Weights of a small audio frame classifier.
Model: 16.7M parameters, norm batchnorm, depths [16], widths [384].
Training: batches of 192, held-out accuracy 97%.
Data: trained on babble in 24 made-up languages, each with its own sounds, syllables and stress or tones, from a formant synthesiser, 39062 training examples, 93.4 epochs.
Rows from block 11 of a small audio frame classifier, named by matrix and row number. Rows with one number belong to one channel. Each number is 200 + 30 x the weight over its row's rms, rounded and kept within 0 to 999. All counts start at 0.
After each channel's rows are labels from the 100 clips, of 14976, where the channel reaches its largest size: "strongest on" is what is common among them. Only what is clearly more common there than usual is listed. The data: babble in 24 made-up languages, each with its own sounds, syllables and stress or tones, from a formant synthesiser.
# filt: filter width-3 conv, dilation 2 (model.blocks.11.filt.weight, 384x384x3, each kernel summed), inputs 192-383
# gate: gate width-3 conv, dilation 2 (model.blocks.11.gate.weight, 384x384x3, each kernel summed), inputs 192-383
# out: residual pointwise conv (model.blocks.11.out.weight, 384x384x1, transposed), outputs 192-383

filt.9,234,177,212,178,189,208,230,201,190,199,165,212,262,220,176,215,191,168,197,247,191,163,200,184,179,157,193,218,226,203,190,177,181,230,187,176,138,208,216,199,148,138,252,188,201,208,132,207,245,202,144,193,206,176,209,176,197,210,214,193,199,223,168,196,183,167,220,78,235,245,172,205,167,194,197,203,205,181,212,203,239,169,243,201,163,202,195,217,127,194,234,196,157,179,216,271,275,198,191,243,256,210,213,150,181,190,205,179,201,201,203,206,158,193,181,134,226,169,208,233,246,180,193,247,189,251,252,220,217,190,254,235,230,147,222,239,198,181,175,138,149,162,222,196,189,175,194,192,175,215,196,172,179,204,215,213,194,270,217,155,181,224,195,226,197,232,207,245,202,187,233,176,201,224,208,182,225,178,231,189,114,207,179,222,212,189,210,225,221,195,195,207
gate.9,220,179,216,222,168,200,220,154,219,208,211,204,184,217,181,190,233,232,224,167,220,211,251,190,167,163,217,208,171,212,176,246,221,193,203,215,189,176,191,181,241,214,293,243,233,205,264,264,218,199,220,209,170,163,218,187,214,180,239,190,198,184,259,230,178,206,222,191,153,169,242,160,174,180,191,265,161,237,144,191,187,182,166,220,199,222,179,237,194,230,246,208,190,285,191,170,154,220,219,156,152,176,243,251,237,192,235,207,137,219,209,195,227,189,185,218,100,212,182,168,151,193,208,164,150,185,163,177,190,164,162,138,207,231,215,194,104,217,209,209,219,215,239,190,182,232,210,262,203,181,173,189,234,211,209,175,189,191,200,177,214,166,214,210,125,155,202,169,163,191,163,247,139,155,202,212,219,242,181,183,237,218,251,187,223,206,266,241,204,204,218,188
out.9,202,188,179,139,177,162,203,213,203,174,203,188,224,204,228,243,159,179,219,183,232,207,237,300,244,228,200,239,209,207,244,275,180,196,206,137,189,211,202,238,216,173,196,200,172,274,158,190,235,211,183,235,191,199,209,209,199,204,264,261,205,214,181,209,199,181,143,186,251,196,213,209,184,223,229,200,181,191,189,214,206,207,232,205,223,251,192,207,196,177,239,211,126,191,208,212,233,202,180,162,208,220,174,174,217,211,251,202,209,227,255,142,215,195,170,189,249,200,160,173,159,172,182,233,199,192,239,197,183,205,156,157,182,202,205,230,252,190,238,192,180,197,173,177,209,202,169,218,206,172,191,223,196,172,255,181,211,253,188,195,236,173,229,152,243,232,217,206,190,170,192,172,221,248,187,195,193,192,170,217,201,199,226,241,196,191,188,177,198,180,135,234
strongest on: prosody: stress on first syllables; /x/; /ɛ/; /h/

filt.359,145,235,181,210,170,229,195,245,172,210,200,183,197,188,232,187,237,172,208,199,230,191,254,231,240,214,198,208,237,262,182,216,193,161,183,166,225,184,197,190,175,201,151,177,213,160,173,200,213,205,150,222,235,198,200,195,210,196,217,203,184,239,226,235,196,225,230,248,215,238,260,227,165,228,251,203,208,217,212,220,175,212,222,245,243,193,152,254,204,210,199,199,236,173,224,202,200,243,180,192,223,232,232,191,187,208,221,221,238,227,202,211,237,221,162,215,288,169,207,221,243,230,215,183,187,195,129,215,260,158,162,170,167,203,188,157,153,139,264,231,213,151,212,177,190,180,215,224,199,184,175,215,168,146,258,205,227,242,185,199,162,260,244,199,204,185,158,179,197,220,214,211,233,164,203,192,207,213,168,244,186,212,192,161,220,212,267,200,219,176,234,234
gate.359,202,180,212,231,133,200,231,196,202,213,182,285,156,185,191,260,169,197,215,161,160,193,171,199,202,211,194,146,187,197,227,206,247,199,153,231,156,236,168,216,207,249,189,254,223,158,297,238,230,212,220,212,203,183,207,216,153,223,198,276,205,170,215,180,200,162,217,186,188,189,209,198,244,210,221,230,118,218,225,174,153,257,217,213,248,219,255,170,210,138,197,224,213,152,208,163,181,185,234,217,198,245,175,248,237,240,156,228,191,199,285,182,253,184,169,198,179,242,200,242,205,251,205,191,232,197,192,170,199,212,188,214,240,211,147,204,240,252,245,219,223,189,202,180,201,178,194,219,179,188,243,243,183,201,178,185,189,149,184,182,198,161,193,192,246,212,260,222,175,216,206,160,205,189,195,209,214,205,206,209,213,178,199,230,194,220,195,199,194,202,179,148
out.359,190,277,229,198,207,187,224,142,259,200,180,220,203,162,221,221,161,171,214,227,222,195,237,209,173,223,181,148,202,208,203,189,214,209,156,221,207,186,197,198,221,225,185,237,173,191,247,211,245,169,181,181,151,192,210,236,163,245,217,184,211,215,187,189,263,239,172,206,167,197,217,225,244,187,175,162,171,131,211,195,210,185,182,217,150,221,223,219,214,183,233,185,145,220,211,225,212,140,207,235,189,244,168,206,171,164,228,153,217,209,165,190,190,192,214,217,195,182,164,225,180,234,195,184,200,193,188,242,170,168,126,200,252,284,214,220,192,228,188,196,165,236,234,239,227,179,202,199,196,257,147,261,204,204,174,205,181,205,170,202,204,174,270,192,181,192,201,151,192,171,184,191,251,216,160,224,199,173,176,212,228,221,214,191,167,166,181,187,242,179,203,192
strongest on: /x/; /ə/; /u/; /oʊ/

filt.20,179,176,194,226,211,232,196,155,179,227,177,204,159,267,201,233,194,211,148,181,184,251,195,125,257,198,212,205,200,219,182,238,189,194,125,184,196,184,177,190,214,190,236,252,222,204,193,210,213,231,193,222,233,238,215,230,169,173,147,212,181,127,217,274,205,210,205,222,212,211,241,186,196,242,181,186,164,214,184,216,146,195,209,234,178,280,195,185,199,194,230,176,238,218,181,227,205,209,199,175,218,166,176,202,211,232,225,190,206,215,259,235,197,203,189,243,189,148,214,172,235,219,185,181,211,205,198,191,213,227,140,232,198,239,222,195,206,235,209,226,211,184,184,182,204,229,161,225,237,186,211,230,182,171,195,209,173,183,178,211,166,215,152,212,172,234,163,163,207,215,237,174,193,226,163,201,217,195,262,210,167,204,207,175,260,233,183,189,231,160,144,241
gate.20,213,196,218,221,206,189,226,210,247,149,189,206,238,199,224,225,212,207,168,183,119,219,226,208,177,192,202,217,128,199,169,181,207,193,187,187,162,205,240,210,223,262,154,229,206,221,169,229,225,168,204,151,207,149,169,207,273,204,217,210,208,158,166,222,227,149,149,192,210,213,241,246,145,168,249,196,176,163,248,239,190,177,178,235,201,202,172,153,222,217,208,218,226,221,224,133,226,222,159,206,178,181,203,151,236,198,246,237,189,247,218,155,186,207,199,204,222,207,188,206,153,257,199,192,194,209,160,181,206,199,188,201,187,203,205,195,170,193,175,205,173,188,219,212,201,148,159,213,164,202,227,204,202,188,201,170,249,138,197,224,183,201,222,182,211,182,137,197,227,191,195,193,171,204,194,181,194,196,190,151,182,196,230,175,245,222,176,213,275,200,236,196
out.20,245,272,199,140,205,194,213,265,214,207,190,158,219,198,232,191,186,182,259,199,227,212,284,180,233,268,215,206,179,227,247,238,156,197,214,197,215,176,207,217,236,150,215,208,267,177,259,176,154,165,168,244,168,202,227,149,227,188,206,240,189,156,158,221,220,188,212,200,206,248,203,252,201,133,177,202,182,221,229,156,200,148,176,211,221,238,193,170,236,194,225,194,237,248,267,227,168,157,165,252,187,208,236,226,195,153,182,243,174,186,169,172,230,207,217,218,252,163,168,200,186,234,157,223,232,179,238,167,162,182,137,194,206,204,169,172,206,210,189,191,245,195,217,176,184,258,165,193,172,179,153,219,203,215,240,188,254,243,204,207,217,234,187,205,142,136,195,207,200,200,196,197,184,245,170,233,154,220,227,197,229,185,189,183,207,198,161,170,168,213,212,198
strongest on: prosody: no stress; /a/

filt.277,201,206,203,235,155,222,233,199,159,184,181,201,212,181,202,166,212,173,168,221,230,168,222,223,183,182,170,148,253,166,240,183,206,206,184,215,204,182,228,212,166,196,211,163,192,149,215,183,153,186,254,254,244,191,169,195,169,215,213,244,226,200,237,164,164,211,235,205,262,211,183,210,186,175,184,198,195,212,183,212,162,226,214,206,198,164,197,157,193,163,228,213,210,178,142,182,235,274,204,239,223,210,129,166,221,216,196,221,201,169,201,186,194,217,165,213,213,192,219,187,232,201,182,211,209,188,236,181,233,179,206,156,171,151,231,196,199,174,197,163,151,163,229,240,209,199,198,197,226,179,164,210,210,215,219,216,178,177,198,165,161,216,221,176,220,216,217,205,208,174,196,220,245,252,196,213,167,152,172,195,238,129,197,217,158,207,180,293,205,165,201,164
gate.277,227,222,225,180,180,205,245,185,189,232,172,246,157,158,205,231,225,172,226,162,228,196,200,226,234,194,171,214,197,197,181,168,152,210,154,216,163,177,246,220,204,203,208,261,159,215,197,220,231,178,245,200,198,194,220,264,190,227,241,213,229,215,193,208,241,229,229,195,217,229,200,252,225,198,182,224,161,220,224,208,225,206,221,242,195,189,202,201,200,129,215,187,179,235,146,186,221,139,218,192,179,165,178,205,197,227,250,233,152,233,225,170,259,187,162,185,204,179,175,228,228,156,234,197,208,185,257,184,257,165,219,191,193,154,233,206,190,172,146,163,187,203,197,178,155,151,212,188,141,187,215,168,220,227,148,157,199,235,145,223,184,214,185,179,203,227,210,228,141,118,181,182,216,173,171,167,176,213,211,181,171,167,150,250,151,162,168,231,153,220,241,229
out.277,236,206,217,219,194,241,179,169,207,184,188,245,202,258,233,195,287,246,171,202,209,217,187,212,115,227,199,223,187,246,211,179,207,243,204,184,193,196,197,255,181,188,216,218,213,157,222,221,167,182,205,198,235,213,220,190,186,207,159,163,213,176,251,173,128,181,228,212,196,219,188,198,153,243,207,203,247,156,198,161,209,174,190,239,314,200,258,198,234,207,228,225,159,172,230,195,177,164,146,155,215,145,205,170,207,163,182,206,191,198,179,213,154,177,158,196,182,229,218,203,201,203,237,196,190,176,207,207,225,172,173,231,181,250,205,136,201,189,220,227,231,147,206,182,237,199,222,178,199,215,209,205,160,158,241,188,211,170,213,178,272,203,187,265,198,232,203,178,207,196,202,185,220,196,215,220,221,186,200,158,172,201,231,220,204,179,251,241,249,161,233,176
strongest on: /dʒ/

filt.295,186,192,207,205,165,220,223,219,189,190,167,170,191,191,197,201,250,244,198,190,200,223,190,201,215,193,259,140,177,220,213,254,218,214,193,196,203,209,181,188,141,169,233,191,216,161,199,226,218,193,215,198,185,198,211,161,206,219,147,196,233,275,245,174,236,156,221,226,189,250,189,222,223,193,239,181,235,189,197,151,198,220,216,189,205,190,169,150,180,167,184,191,211,182,209,154,277,177,159,230,205,220,194,132,156,224,183,198,217,183,168,259,228,214,180,269,162,162,241,195,185,167,176,196,204,189,237,181,238,180,257,196,230,202,186,199,189,193,208,230,221,216,212,178,164,206,233,164,204,204,163,212,199,211,210,218,254,188,205,172,181,251,237,201,244,201,188,225,158,202,206,243,219,224,231,204,163,208,221,217,216,198,193,218,127,196,215,246,199,163,199,245
gate.295,242,230,230,208,178,197,185,271,191,144,201,195,207,229,214,191,223,253,175,183,177,227,160,164,172,174,296,159,152,220,206,209,226,175,186,199,245,212,231,208,179,209,185,183,274,254,202,205,179,186,176,185,220,213,201,182,241,168,178,203,218,218,211,199,211,204,227,182,206,209,196,247,208,173,214,151,224,215,199,266,180,210,241,224,181,213,225,150,170,200,196,225,142,151,180,211,197,199,137,215,142,229,231,183,182,189,181,175,221,232,196,219,121,222,227,266,208,195,168,211,242,213,170,198,218,161,202,204,210,196,174,208,150,255,198,194,174,204,173,249,195,180,227,203,231,202,208,235,222,263,172,203,178,205,215,207,218,196,210,195,240,215,194,203,256,170,231,196,164,211,157,203,179,204,238,200,214,212,161,212,194,213,189,173,184,188,179,136,167,233,240,207
out.295,222,217,165,155,235,193,208,252,262,208,153,168,135,198,229,177,230,210,216,182,177,197,216,239,170,229,234,185,172,196,166,186,220,242,218,212,193,194,216,219,201,230,204,153,161,213,228,171,222,216,176,183,185,193,247,174,249,185,227,202,177,272,192,193,172,230,210,192,227,207,215,232,201,137,256,243,188,248,207,203,183,242,207,181,239,202,240,214,221,226,126,212,156,212,183,228,138,214,177,192,198,178,183,197,200,175,252,265,176,236,220,236,178,191,204,193,189,198,156,239,222,185,234,148,266,211,222,189,173,188,208,192,188,202,202,196,255,183,183,200,212,227,206,181,199,128,240,144,187,220,198,159,171,233,142,151,164,191,195,171,189,212,189,196,233,210,161,189,200,196,214,233,174,127,185,218,210,179,219,178,191,219,205,275,204,230,206,184,199,171,216,147
strongest on: /u/; /oʊ/

filt.233,186,211,176,208,166,216,210,163,256,169,202,183,220,213,186,177,170,249,177,206,242,190,157,182,237,200,250,173,219,188,253,211,171,179,172,140,226,196,241,186,181,192,202,183,247,212,210,115,187,191,195,247,160,184,228,238,220,220,197,189,207,141,199,230,193,141,188,215,172,216,134,200,184,198,233,209,190,221,184,172,192,199,161,178,154,200,214,187,209,249,185,212,178,183,165,164,137,194,195,269,169,180,236,186,153,267,153,227,198,146,176,233,185,139,252,192,203,185,213,181,159,207,204,177,210,229,156,212,215,225,194,214,238,238,201,135,173,216,161,254,148,179,165,172,223,209,168,222,163,201,205,190,188,224,212,238,201,190,190,215,221,197,174,229,133,187,200,200,185,247,203,227,220,212,225,201,224,221,165,139,205,234,185,217,231,181,186,149,199,213,176,266
gate.233,175,185,193,224,248,187,186,213,189,254,210,231,199,172,224,234,236,172,277,137,178,232,237,180,283,207,218,208,198,196,210,200,195,155,184,171,174,167,220,235,217,167,200,278,215,166,213,237,213,151,193,171,236,209,216,161,228,213,194,271,191,175,178,191,177,227,190,225,187,245,236,280,155,210,181,132,157,260,215,211,163,189,232,222,234,240,167,204,161,169,206,227,201,180,190,269,279,230,215,211,186,267,230,185,202,212,184,209,148,201,217,178,182,201,175,221,172,131,153,193,175,230,162,208,223,151,193,166,204,202,136,192,196,209,175,192,234,226,212,207,178,200,234,177,161,213,221,214,210,176,154,200,185,168,199,196,223,155,152,226,167,199,195,209,223,180,231,192,248,180,147,224,263,198,215,262,188,191,231,213,219,197,219,98,224,176,245,193,206,213,198,185
out.233,189,150,249,208,239,219,190,239,170,256,244,200,242,230,224,210,175,173,218,197,258,147,231,225,283,121,258,219,195,222,254,224,194,179,192,136,250,223,156,237,215,184,271,228,218,168,184,213,180,170,224,208,252,230,201,201,199,157,212,202,152,202,174,207,188,243,200,194,210,214,213,207,202,205,206,225,183,232,208,218,212,238,206,172,219,151,144,184,188,179,187,151,195,217,250,205,189,149,251,208,209,228,134,215,182,205,184,197,241,247,228,211,175,235,224,182,157,185,181,166,122,199,151,194,219,167,193,212,194,259,205,228,199,258,227,201,232,205,201,209,228,220,220,158,179,175,210,203,149,217,224,198,161,221,155,183,213,206,210,192,258,165,177,191,251,242,201,136,159,229,181,216,223,169,221,219,182,178,235,265,238,185,208,171,157,187,235,178,251,227,240,221
strongest on: /x/; prosody: stress on last syllables; /u/; /oʊ/

filt.220,185,218,246,170,194,238,168,203,199,188,223,218,161,158,257,220,165,162,215,158,230,258,201,169,181,182,154,176,265,231,259,212,217,170,203,150,199,213,283,217,210,203,146,183,179,195,183,200,207,186,211,216,200,168,219,197,139,194,171,210,222,217,167,159,210,213,217,208,190,174,192,192,260,139,193,178,218,187,207,212,163,219,179,182,233,196,218,180,179,204,198,192,185,225,179,228,220,173,221,242,210,183,199,193,142,179,192,248,172,234,174,141,200,161,223,186,196,229,225,200,227,186,200,189,173,190,189,174,192,220,246,189,182,224,204,238,220,176,215,215,161,188,199,233,259,197,221,155,211,221,207,186,239,142,208,199,177,117,233,223,267,241,187,157,199,211,177,247,224,270,232,185,283,175,216,177,185,208,206,200,258,165,166,247,156,207,215,235,172,138,181,231
gate.220,257,222,203,206,189,177,219,228,195,121,159,167,136,215,236,229,195,145,228,187,201,177,233,212,194,184,166,183,158,193,209,148,194,245,240,192,215,224,239,185,175,232,225,198,194,219,224,211,182,202,203,176,214,159,179,146,192,181,215,216,165,229,170,174,194,190,204,200,214,225,230,182,231,215,179,190,191,200,152,182,281,194,268,217,203,188,129,194,171,159,209,241,208,214,220,201,237,195,174,213,202,226,189,240,193,202,233,253,173,205,193,179,210,200,212,149,171,210,230,242,177,223,142,215,191,234,193,218,183,176,228,222,192,182,216,184,238,176,205,235,208,187,194,217,214,165,260,192,140,171,219,190,174,182,221,147,192,125,178,188,153,213,239,232,235,272,223,201,205,201,214,210,236,203,206,144,186,232,227,193,225,210,184,227,185,177,269,219,194,164,211,216
out.220,225,176,216,219,211,213,208,225,203,199,217,203,227,209,223,218,195,198,254,166,194,186,163,248,207,197,172,222,213,211,205,179,188,153,174,234,163,237,189,239,183,227,207,211,229,151,204,192,214,205,258,156,214,165,207,206,256,215,249,174,231,198,165,210,237,177,204,207,174,162,135,232,153,187,219,208,187,194,245,178,227,227,185,172,194,219,181,208,188,215,215,211,164,175,208,187,202,230,178,173,190,208,228,214,155,230,190,172,187,179,194,163,169,183,234,179,250,163,181,155,194,231,224,193,194,175,144,222,166,140,242,200,153,190,228,245,160,252,178,260,197,161,169,208,142,203,208,179,189,213,180,187,193,244,208,161,172,155,184,182,173,187,225,191,181,198,215,193,128,178,213,169,187,177,225,140,155,136,245,242,226,221,258,181,195,180,168,215,218,217,233,218
strongest on: prosody: no stress; /ɛ̃/; /r/; /ɹ/

filt.106,188,203,207,213,169,182,231,238,227,131,188,216,196,208,235,195,187,189,219,174,184,249,191,206,159,172,232,228,225,235,244,150,235,236,201,169,175,199,256,192,227,170,214,231,249,205,232,180,227,230,172,181,217,262,169,179,178,163,198,166,180,201,193,221,243,205,201,192,219,211,215,222,123,198,176,187,154,215,215,231,183,205,162,231,184,210,177,207,165,243,157,199,208,174,213,168,201,202,247,217,164,175,159,220,214,221,285,234,196,158,210,208,177,243,157,189,156,214,214,212,267,214,219,225,179,221,183,164,278,189,197,201,187,190,276,228,212,199,166,164,213,227,199,222,171,133,232,190,175,217,167,213,234,151,192,183,182,206,173,161,188,201,253,214,269,169,230,199,228,244,122,178,255,132,205,186,194,231,148,205,189,177,219,231,174,210,203,189,184,132,209,219
gate.106,229,169,228,198,207,175,241,230,241,214,174,199,216,224,200,227,144,143,221,193,228,237,194,189,211,274,209,198,242,162,182,172,175,228,204,225,195,213,215,201,217,178,212,236,188,206,198,195,226,246,145,253,182,186,168,132,178,201,218,202,121,223,192,188,176,194,241,163,203,211,194,188,204,186,202,200,182,196,197,210,238,219,151,207,158,180,200,201,214,178,252,212,179,208,172,146,131,198,139,202,225,125,152,208,168,154,204,215,197,218,183,194,237,199,193,176,147,191,190,244,195,192,199,191,132,209,172,218,202,199,192,197,207,229,188,171,253,245,172,226,232,184,169,139,182,145,245,175,203,190,223,231,209,203,157,170,197,143,220,228,157,218,225,134,194,214,221,174,139,270,189,180,187,176,237,173,233,204,218,162,207,203,213,186,239,231,158,175,128,202,190,186
out.106,182,224,195,204,194,215,204,248,231,202,158,259,203,228,281,179,198,167,207,179,227,268,206,197,169,209,204,169,214,251,202,179,208,220,283,192,227,245,149,208,197,212,156,211,260,223,161,207,177,219,193,186,200,311,208,172,202,245,173,168,177,153,247,186,158,199,258,214,175,157,179,231,188,236,132,169,201,216,190,213,232,194,213,239,225,213,212,195,222,226,188,177,227,209,197,149,216,205,202,205,136,209,174,226,217,215,193,195,207,228,185,174,162,193,179,258,201,201,179,184,126,180,196,202,213,261,207,178,181,227,132,212,187,142,208,151,197,181,254,182,231,207,200,178,175,203,207,194,192,225,210,211,216,203,201,180,205,224,165,165,256,209,187,169,243,218,220,202,215,191,233,167,235,184,217,194,201,182,217,223,226,179,207,164,200,202,228,203,213,201,201,209
strongest on: /x/; /k˭/; /f/

filt.355,225,187,146,206,239,202,245,161,181,187,167,237,211,173,248,132,191,218,252,181,204,160,238,203,218,178,178,261,248,134,233,224,200,133,247,224,181,170,168,272,198,141,209,182,183,200,228,244,160,155,234,188,183,198,184,191,255,232,203,215,242,236,193,149,188,189,238,204,149,180,220,206,198,222,183,226,225,179,201,219,166,210,210,180,226,199,197,226,133,171,261,158,197,200,164,184,208,218,277,206,300,238,238,206,183,211,199,199,185,200,232,194,183,189,175,202,230,156,172,162,180,194,239,189,199,223,260,224,221,189,222,186,170,177,203,201,184,169,223,199,208,176,214,174,173,176,167,203,221,208,144,120,175,278,194,175,194,216,179,214,157,248,222,262,225,163,225,231,211,155,180,223,185,181,213,254,229,208,194,223,201,182,130,241,224,205,206,182,201,237,194,173
gate.355,238,271,251,259,174,166,230,237,151,183,207,227,224,244,185,167,181,213,232,212,194,158,196,160,172,162,250,202,146,190,181,233,209,240,228,220,200,193,258,163,246,233,176,207,199,264,180,188,232,256,193,222,172,160,209,236,173,252,222,217,158,198,174,219,190,254,199,178,162,222,194,214,216,239,169,194,166,239,155,167,259,130,200,186,227,216,192,199,232,174,242,214,152,190,249,141,148,205,205,178,155,179,179,226,213,189,218,240,193,218,182,218,158,209,236,187,175,215,201,238,243,253,213,216,207,260,197,182,153,221,200,161,170,184,246,141,230,198,179,195,210,206,204,217,220,204,223,201,158,152,197,242,228,218,194,214,174,172,213,171,212,185,240,150,214,179,198,218,262,215,214,221,144,221,203,222,248,157,182,199,205,219,264,181,226,161,209,217,185,258,229,178
out.355,225,109,182,172,157,184,179,205,226,212,215,160,222,172,161,142,164,161,195,231,207,196,165,228,200,150,150,275,186,184,164,225,188,158,161,220,156,203,171,262,226,205,182,193,191,171,195,190,209,209,203,187,203,243,214,197,201,182,242,182,215,249,182,176,198,201,156,185,204,233,262,228,210,221,213,254,249,185,229,206,218,139,164,225,223,228,131,196,208,204,244,218,201,162,200,196,233,204,165,239,232,213,225,184,228,172,201,183,202,213,184,198,245,230,131,166,186,154,231,199,210,236,200,210,203,200,199,213,231,205,209,211,193,191,194,226,151,216,201,228,171,174,208,168,204,193,214,179,237,154,194,126,197,215,214,208,180,202,186,229,225,238,256,175,182,244,219,201,209,217,211,198,162,181,200,241,125,217,132,183,209,190,194,189,170,247,198,153,156,194,242,196
strongest on: /k/; /p/; /e/

filt.309,215,185,195,197,175,228,217,188,220,186,222,191,163,232,213,190,210,176,183,215,224,174,233,167,225,232,251,246,166,133,188,233,228,257,158,168,245,251,176,205,195,183,161,219,169,209,193,128,221,256,137,202,227,211,167,210,206,201,184,224,131,155,225,181,204,176,175,202,273,209,225,169,139,247,251,194,201,143,216,196,212,198,201,239,200,177,169,232,242,193,173,199,269,221,216,187,177,192,204,211,186,243,170,219,164,202,173,207,200,224,162,269,213,170,263,185,192,228,196,223,138,234,214,171,186,253,201,191,166,214,204,226,214,186,202,278,235,212,232,259,209,160,183,172,212,241,306,216,157,204,222,221,188,152,190,221,206,183,179,216,202,236,229,215,168,180,205,190,250,238,229,219,244,201,209,171,170,256,189,228,210,243,169,187,169,154,230,191,205,179,163,204
gate.309,168,199,189,222,235,158,253,230,156,151,188,197,231,203,142,237,161,204,196,201,155,195,171,172,219,172,231,200,189,218,231,173,182,241,230,139,185,170,169,211,177,161,168,219,233,233,223,200,257,211,216,215,182,216,205,189,242,230,210,211,177,241,168,173,162,179,215,208,209,188,220,187,233,231,151,200,199,154,143,252,192,179,217,171,178,215,207,201,155,169,205,240,162,216,199,218,177,245,158,128,145,201,203,149,219,205,199,195,162,243,143,211,178,165,181,248,188,192,162,241,154,223,233,240,203,242,183,207,144,167,203,184,203,234,191,214,189,218,176,133,212,204,167,207,202,185,180,209,230,210,173,198,242,205,199,215,205,197,205,185,233,202,217,182,265,209,205,240,168,204,183,190,194,191,147,146,189,211,182,183,180,211,189,198,215,236,223,186,202,166,224,219
out.309,154,259,198,244,212,188,192,213,174,210,217,178,197,220,189,178,147,175,178,162,199,192,219,216,213,224,176,216,193,188,217,125,140,180,192,187,246,223,144,222,184,237,207,197,183,193,207,223,254,215,201,188,165,198,221,216,184,204,169,216,197,250,258,189,178,217,169,195,188,205,152,214,214,242,224,216,208,173,178,209,185,195,163,213,215,246,218,186,230,193,212,185,141,210,197,204,179,194,204,177,239,221,199,218,158,208,183,216,197,194,210,206,225,241,185,175,207,155,227,244,219,214,213,152,199,197,130,185,210,215,183,208,183,206,204,240,194,194,199,208,204,170,179,183,157,271,178,256,228,223,210,159,217,215,249,189,153,265,249,235,216,161,193,257,182,210,112,160,222,196,224,187,183,262,268,137,197,243,207,203,207,194,242,209,201,152,231,194,168,225,171,248
strongest on: /ɹ/; /ɛ̃/; /ɪ/

filt.127,207,163,244,235,187,259,239,208,257,187,174,228,188,180,249,172,267,209,211,192,167,223,158,189,192,181,223,196,136,200,166,219,209,168,189,184,211,170,216,199,172,131,226,174,193,182,164,201,190,188,203,129,199,189,195,195,149,177,135,174,179,242,175,222,211,208,188,205,134,168,162,196,251,172,232,200,145,210,162,203,184,207,233,199,183,234,185,201,186,211,196,239,210,222,255,223,150,207,197,152,199,201,197,201,193,207,248,190,202,197,203,238,230,175,243,179,214,220,216,158,196,191,216,201,225,187,197,210,172,212,117,189,223,230,220,192,215,183,189,160,204,151,210,221,173,204,165,180,229,246,211,174,201,185,197,213,181,232,221,196,260,192,171,214,184,184,211,177,213,274,180,165,120,240,152,202,209,195,160,214,166,236,223,199,205,240,207,198,222,205,215,254
gate.127,246,188,200,201,188,212,198,221,200,230,178,202,198,213,248,222,252,196,198,260,210,237,157,162,215,184,201,219,228,182,227,243,168,167,221,229,197,235,226,225,220,187,216,203,233,194,202,207,211,181,218,199,193,159,211,253,206,173,234,191,226,171,213,189,226,206,218,198,216,197,206,216,267,192,125,179,214,169,200,154,223,225,228,199,169,187,180,199,233,146,153,191,220,234,256,200,190,158,216,192,180,199,170,192,169,275,204,205,163,195,249,214,203,168,178,161,190,231,208,167,172,241,225,180,200,208,194,180,196,222,212,210,199,186,200,228,143,169,224,227,170,181,227,232,173,156,222,161,204,176,168,165,217,189,201,180,214,153,193,144,218,198,214,292,213,249,189,200,157,209,198,115,129,206,200,174,222,201,196,230,209,164,219,179,197,202,175,233,178,170,274,215
out.127,198,250,200,156,185,237,172,182,169,232,224,206,192,197,218,165,176,186,173,265,164,196,165,148,171,248,209,183,264,253,220,173,214,202,137,173,186,197,210,185,172,168,191,225,200,199,208,171,172,195,171,195,167,177,234,178,172,215,189,214,159,186,172,242,190,174,152,185,197,164,215,188,172,204,209,187,231,227,160,197,231,181,160,218,220,197,162,167,205,186,169,168,211,242,201,160,173,199,207,133,214,187,206,188,152,207,212,199,172,206,206,216,244,170,198,160,218,215,176,175,128,190,179,198,171,143,239,133,158,222,200,233,211,200,272,232,239,218,206,214,197,243,165,244,145,203,181,204,187,246,160,207,173,179,153,207,205,204,244,240,212,200,235,212,232,240,146,190,197,178,255,213,154,224,250,175,168,197,231,210,184,181,198,210,211,260,200,217,155,226,151,154
strongest on: /u/; /oʊ/; /x/; /ɔ/